config = dict(
    model='image classifier',
    mlp_ratio=2.67,
    layer_scale_init=0.1,
    loss='cross_entropy',
    batch_size=256,
)
Rows from block 6 of a small image classifier, named by matrix and row number. Rows with one number belong to one neuron. Each number is 128 + 32 x the weight over its row's rms, rounded and kept within 0 to 255. All counts start at 0. Numbers have three digits each.
After each neuron's rows are labels from the 100 images, of 14848, where the neuron reaches its largest size: "responds to" is what is common among them; "patch colour" is the nearest of a few named colours to the mean colour under the peak. Only what is clearly more common there than usual is listed. The data: scattered letters and digits in many colours. In brackets: how many of the 100.
# gate: MLP gate (model.blocks.6.mlp.gate.weight, 416x160), inputs 0-159
# fc1: MLP up (model.blocks.6.mlp.fc1.weight, 416x160), inputs 0-159
# fc2: MLP down (model.blocks.6.mlp.fc2.weight, 160x416, transposed), outputs 0-159

gate.59:129083109128126134129105100150145066171154159188097064076167176127130124092141144143142151113084118131129119083090160165154062108126163137152065117087201176099156158121133089118105097147154146143139137111085130134161099101086065123149130174190147114127148077088157155176089148123143091167103100173099171078083076108168113169144119146140064096159153182141093162129119143149089148142165141164090132111124149084171098202114149117159176212148118154127150137132093157181140142136132104
fc1.59:140166130132120097104077161103148107139093160128182104052203130130133114132102130071176195127127113150095146151081125154183131122131164093140118090101105123158138038150151111194155122114128129154154118146120128114161115149082133091141162164143092111073061065070142154138116172141200172143136077145101105102097111155126088183094128155124112156140219159103077186128101155130108131104157102087121109117118120105094136125145140138102185090137069099112173149128119101071072165136116114
fc2.59:092090099126138124148136110121169118096151156166111114119160153108127114134125130142164152126112106097111130103155091157119118148069089113109191156167130163148124135144101114143067096159092088111147113137136148147123115115129138096146157134216126104075094045187178086148160127170130120086132113160094153170089122091205128059187102124145096101142103088094147048053117093126116113138124183151129074087072175119210133176093133129081103124117097161177095069131102112089153119103143127
responds to: the character V (35); largest: V (28)
patch colour: brown (33); grey (31)

gate.214:146106119175096149076163110103181143065129089148105128136122157090092129173145203145147100145150145187126095105143102136129075163116094158109091112182174137119199123170124100105184147106128106148081083099129107112078164135123138164143127141156166101081143161095193127164116114126161077143109180097099175135195164073125066166119122119116202105129129176081110111127108106148102146078097140164126121108119091114081064177137152147084175162125113140112140064166133109112168068135108121
fc1.214:124158137095150116125147147135128160195148116109167092132139137172158167095097106110108081120054165112157135113139154112133174069100124089191171142081193151085093151096079166153139123123108131103136128159131139214211081126104095111124089120143102134106095128150131089137145109170110172120136126133102082123142091142140171163151129097125055132130126091167146168125157088185157117119138127109140131137161166152180188052103189084168154138184165157177131110122097138124048092123133174
fc2.214:118149108161154204084177144121107119130106249104086153129147087130115091140175182098093129102120109089144131098128114119088139101078136184156105121110113107117141126099126153132126202108174119116146115134150132122167177175118094085134118102179159166151164095129123104152098180063173113149188092107131153142133105097096120096082098077177157135128163185120192111148141071158154126228109077154081143113138113123128104131109160159127112149121170152084197113120108112106102142116097144
responds to: the character 5 (34); the character 3 (26); largest: 5 (26); the character G (25)
patch colour: grey (43)

gate.322:083116185131127115139108103143197138167130197119114092169084152161131163155139177140088144149128117123083110089126209108145155121081101109124151164143082164177203099207138159071145166140077053093119184161115123132125139127096137122168105153126107119159095144108123092153104077062107173092124134148138117112137142100083095152152043129115121142105124167093095182157118174110080168116090074104095145118179155195120154163145144162173141085133142135115153149148140121138102135139100100
fc1.322:173145125138109117114112146147030169093115043147129143083112119138160092083102072124161114172123125109146189147177067147091090148172125167161106128103120102099068155084109142193165084148157154144138114162124091141136067135137105124080142123164136126136162071171145105164134153181125081145103172143113148149146134114115152097107207127132125094160126127092157110048137095150113128081170080160150164157130098088140137133081138112074092201185112144139128100094128144102155113102120176
fc2.322:165066115170111080097142123131145137069178084095080175099098212162130144125094136144164123125110097132177151138159094105106174121144184120080126150106153080125100120080133158133126099115192127119150123131173130146132155129129140140084102076146162135124141121021127056102126111119095041171143105159116145100107078111166084177136089104097137171099159123151140130137147067091094107090146095148118125132161186113113156128073068147059125120168111107157131120153115176114150080104141096
responds to: the character A (28); the character M (27)
patch colour: grey (40)

gate.329:153130146113133129119112146114149178117124130051101076125116133091103158087142127126163184160126166163185103105170124173144088196113136144144122147155096134140126080115121083180095102048174142167129098096161157137097095116054077142178181134134076146198114145106172165126131128132162139130107136135123122095094068115167053128139126094121139142137104062127196119150115175096160123119102099160096133134119083092165173085167131132111118177071098106148115129038180125152111128146151164
fc1.329:081142123085193156141139149103143158199147067113132137126163142100133096153088201193131163123121158089132093136143137115098134118114140090134160159132072111165146188112054108140076152035133107186099166106154084150093140139125069146119146146120109114139142096076168134104164074127152171100181151150151091093114123135156135127137154084137121175126043108074151108100162129095141144130119096120080128147172107127095112083130165109161133154123154071138174170103186107082154154100124180
fc2.329:132126117167160137110096072108166132117162106087174128140138128131184113105068128142149156109143111119105165117140154087126172069157108158117101164151107124195128105077106085130101099170094140129099131110189120149174101084166106172175111097129090142050126147140121151110060155081148124176137086079142170100097149092191139180162104111123112158099113190124109110174087154109122109115043162143120076144135108121171077139092080116173075105084127141140084083112143161156180089089160139
responds to: the character 5 (31); largest: 5 (26)
patch colour: brown (39)

gate.220:141170103121168153093152142098150059110139179060123112135118051063102110101113157131128143091128091108112151112098161103143090113114102119144125117129086084176142099144092149101165145141128099104112180146140186126069034150123094111116162129139183120136128091118097171132116156097147135132152106139147122163123165145116147177112138178139201134152123158149144127124143164115136167149156124050069040143100149143143128208162117114195131166116096149150150202194096132134117077161135089
fc1.220:175135103113165125079121177184168145152179153086134114137111113076141139092189121100172156155115107090093097119125172163125124103101146091188133120107062115117167045147105142091144151129149162151154098135138152162065076125056091104123074193123123150144128096102152141120086137115148094136181140124174104149071146140165149110122143198108171165135156112107144153126159108130153141159130141095062080138092151131150138127174098063079099105082062134124186119100110186098134135142162171
fc2.220:163157187116138127055147149072145076068107125167072145068131087080175148117206122077149093108125151149086160136112098120111135100167144120146119172076093064153094149139144150109121091097094120136119138101106108121152168051142114132097144103137126125092148130122138127090182139136085118158047207103133135166118177203118070092136176147119119138129132084163120142095152100138105187102169105117167138138173099113137172131130140130109181196128131140100157168163087131103148106122145081
responds to: the character 5 (30)
patch colour: grey (45)

gate.32:068101189128175088156147134114139134130157113155140154104065141160132119111136110122125137148156125152053069116140152114124121093121044164124077181189167159097121089198142036183073074102093081105095121094140120109103096143105207174167128146102136104122109107126119138118126146145134130095066137157142113161126158180086136184125171094154073178114188118136143102171158141143107164149174114093135152148161106135139122178127115200098127095117078134130101132089129133172136140142157127
fc1.32:124165120148076082098151139121141149230150111108070139125159129093146114070158139129136120178063169160079130122109127165148129116103142102136154142126049143148116176133142201134161147109183035156119118173118111142121154149107137125137112109088162090219120129165084122105082102139086149141141175085097121087121138155158126089160137167126134153171124150146137113096125081081139115085115119088179110134054101172077141154133119108126156159097143124152189131080134139115198158146111076
fc2.32:139123133105148108150124187140188110132117143112090142135127167088143149096115130105134084178168087155122221086138100103177111212140078144117040136090203138146150152137155163096126110181084118102150122115100106154123106134155108143086122071128116116186112116158155160157090162128153125117157109102096151119173140052128132134060060087185085184181131114140125085098150119116083096195123131156113145090172120087175166153109118123127160144122083145179144095140154172134145145114116140
responds to: the character A (40); largest: A (30)
patch colour: brown (31)

gate.398:146131052101083089117129114115129136099125177147137076165075148103142131157128115105145141084104171091171107120140149141098116052141168068157141136087122136114145079068136122143105088165157153095129097112098130099147141139133131120118085131108117159076103088119078086174153121100118102102108079183055108160130166119150106170165134155158116179197184128134097168122064134166169103113156146064084133153132106141072173108147096151117101109138121085165065124122140067139075074160152067
fc1.398:178174106118092126103168079153163117087110168166109136118125106072152113124160138117092111118098174127133100090153107158109119121062139119089136127105107091101152114141154151111120113140090148112142179102073113114201105090074113116123075101126124169070127115140140158134124141112167148057124164137093133082151134097120133193170107154131175182166138235098124208133077151167175129105140120098108106119111183116145147148056089083109153117082103116200123089129106105107066075120146131
fc2.398:154107129109198101144114128151087136105118062066130107107111093095157145116127178110115139123174170127140169140111090136127126133118110118198138121131164135085059141166140185070125106132128135118118172119074183166096151118103123204188149049121120162123161149133094136139112143057125159164173115120150153115150120140221114151141119134158130148125111149148109072091187176131044074134108165126186152102158124106130133104194100098094123148169084124140166130150083110161079175124145122
responds to: the character 5 (27)
patch colour: brown (34)

gate.6:182174148111135142152153130116122109150177182140138165084085131180054069125107141154077143129081101133111090156145103105151119140145174145130105172116126101108073162098108088077111122090133133161123127156158222109161086148098148168167157086147065151150180138157165120059156104078146155113116154107173167134070178111188140104183128147109154087125124105128143141135123131153176134150153094150155121116167144053148138158141150179118103124172083114129115148160196159070140087138172109
fc1.6:124116151144092159112170118128061102135088091110134150137147119187151126089082085168114109109078131131113111097101120096134141179166124128125190152077085133134180106115209116213148131104173119125144077149164052105130191114091152164137115138141147089143139075095145164091157176079193110170131116149031156164123106145149073129154140140114127123129079115193096152115121145122141157093119144073115131121175147132094141123086185148091111085154173074115119113080133112104123081120145151
fc2.6:168110144143092063121098130156093148129150084151161175089088165117121188093095094164103149134105090191098107133124081188201136155156105183135168138136157120100131146172114138057133118137079129154106150071152126118129095133163183134163111138124156145117145171133130094167082083160115094149117130127106079108147120125132130164175128175139095119144110087083105112124164158087105120074079112130142149206135095175196062089059116131105165131170174116134119104157155155133145121133208085
responds to: the character 5 (44); largest: 5 (42)
patch colour: grey (32)

gate.149:131162111139161147100149127147176181139109128129079125085093074121105164121125112141165093109099139093155144096136136183107155129149157109143108195154089190068117074082156145093119122090135153067139129075104105164088106172163133064098177109102115119136134132147095193156059177147189125060135124159087124157124165115061046150114175081106139210116102114156114119138148115135155146118155117206077120115150147147119143127069150118120156092134151191095102153136129129160150117157137134
fc1.149:091091112181170169116140094172090120119123180142128111111129127102113139091174104106152124131142122101150073087165142110076079103078119139170158130090144093143102156119140093102110143103119127067175087094161145091135160119080119062164173101131088133133118061166113163146154200111142132167052163136088156134153101106117141168102105138110130121113098138065140185089191127080097133117140100112156067150113068129140152121109082109104075144136088137096113109086195118152103194133202166
fc2.149:150215121106151129111092175110114179071155113077160127157082125140145130126092125074102106168124169124135185098126140075073145115134152141103101138151122104124157120111103164206180096143146069118159174156146141157124095102153123141179152187116074092084182077122150132132163062116146153093165113137082099141130100181193149114130128129137128135131138126144133198139119161111110124092126159102107128133092102058115145095124160154065145122051142153135163166165145108131194141053165155
responds to: white (47); the character H (30)
patch colour: brown (45); grey (25)

gate.83:104138082120122076133123102137118131136210087178077097140102126128116077087119149135104083110119150128144055094130116119147172201096118151106124098112145143117147119070145103090115129088117118154113134152170146094105115107138115187148144120102044163159147195157162108145091151136172095128123141171107108070128081104180146067143091137132154128124155175172152205133175140145137153131121149121162082125054100120061120142161056125089153156153110112097162106161189142156175144093126189
fc1.83:119102157140155115150152149155164122172083080144159102116067126186126149119096153106099103103113103154121116102131075133113084090134100111119165090147119083104130151108071162157123092049159172139099152137159116085089187110076162159129171130188052169159116132194154086151124145175111164149124145088151172147094153139075127097148109161111129131157175183138144105114100095112125133088119058110130079088075088097145112137136072170050123133141181141119159091173121110146135174066134129
fc2.83:128129155124124196125083111161183148090140134177131148194162055122129138082175151143127063148152117079165093162160130123142177122082100178131077099109105116150108158151081109152124137177106096144131133114120133125105090143166119127204090109141130157185134161191112176101129084186118144102169181129124107136185108083139167152100144218118073103118084166161042127096130143162157094126130169115115119136128150115159130127127184147197113161083094119138092156091095103132153108133105135
responds to: white (46)
patch colour: brown (39)

gate.361:171165093179179105197153152113146161095153183073154115191112147127114069104139136145131137132145139128092088170107195146131084116087134133133157063102141137107118033126139106114137103121083138102067087135126158146115144130166142121117150129131096079133123142168195138149142096126096120110123088120198202197131130123105112143125099152151113126133137093138167179156082164153154133104069141154091118155130156151087125182222124152146127118165122151105159151067112043119142102151091129
fc1.361:131077152121102102116132097141140112059168154114149130100114127158125160053084207108167089095090113094107139059142124119146210142156135169184090137125147151172129163092181165160108094174138111165192069137084181137098168125162125178123076166134092161131152077128081098144107144166157123093091134129132099146120141187101126124084138174120143133076114160105179142130100148096153101078146137145124139160136107108103193151101112116132183107098141126235117097123096141132134113128144157
fc2.361:146176044139156132146174123129127108114162136159097128121047126130079143115102194206146138085139136084120168127168119113162104124101098156154120118124125108099117089120161194126093168112090096093092143134073153104121112154143168131141126151161083133184117181064123111125132125169145128112130160172028077127127129054119134125179060108172106117152138133138133123135102130116092144093162109135107159154151120129133142175150116184137210105140029140123134104154173123134098076126128081
responds to: the character A (25); the character N (25)
patch colour: grey (42)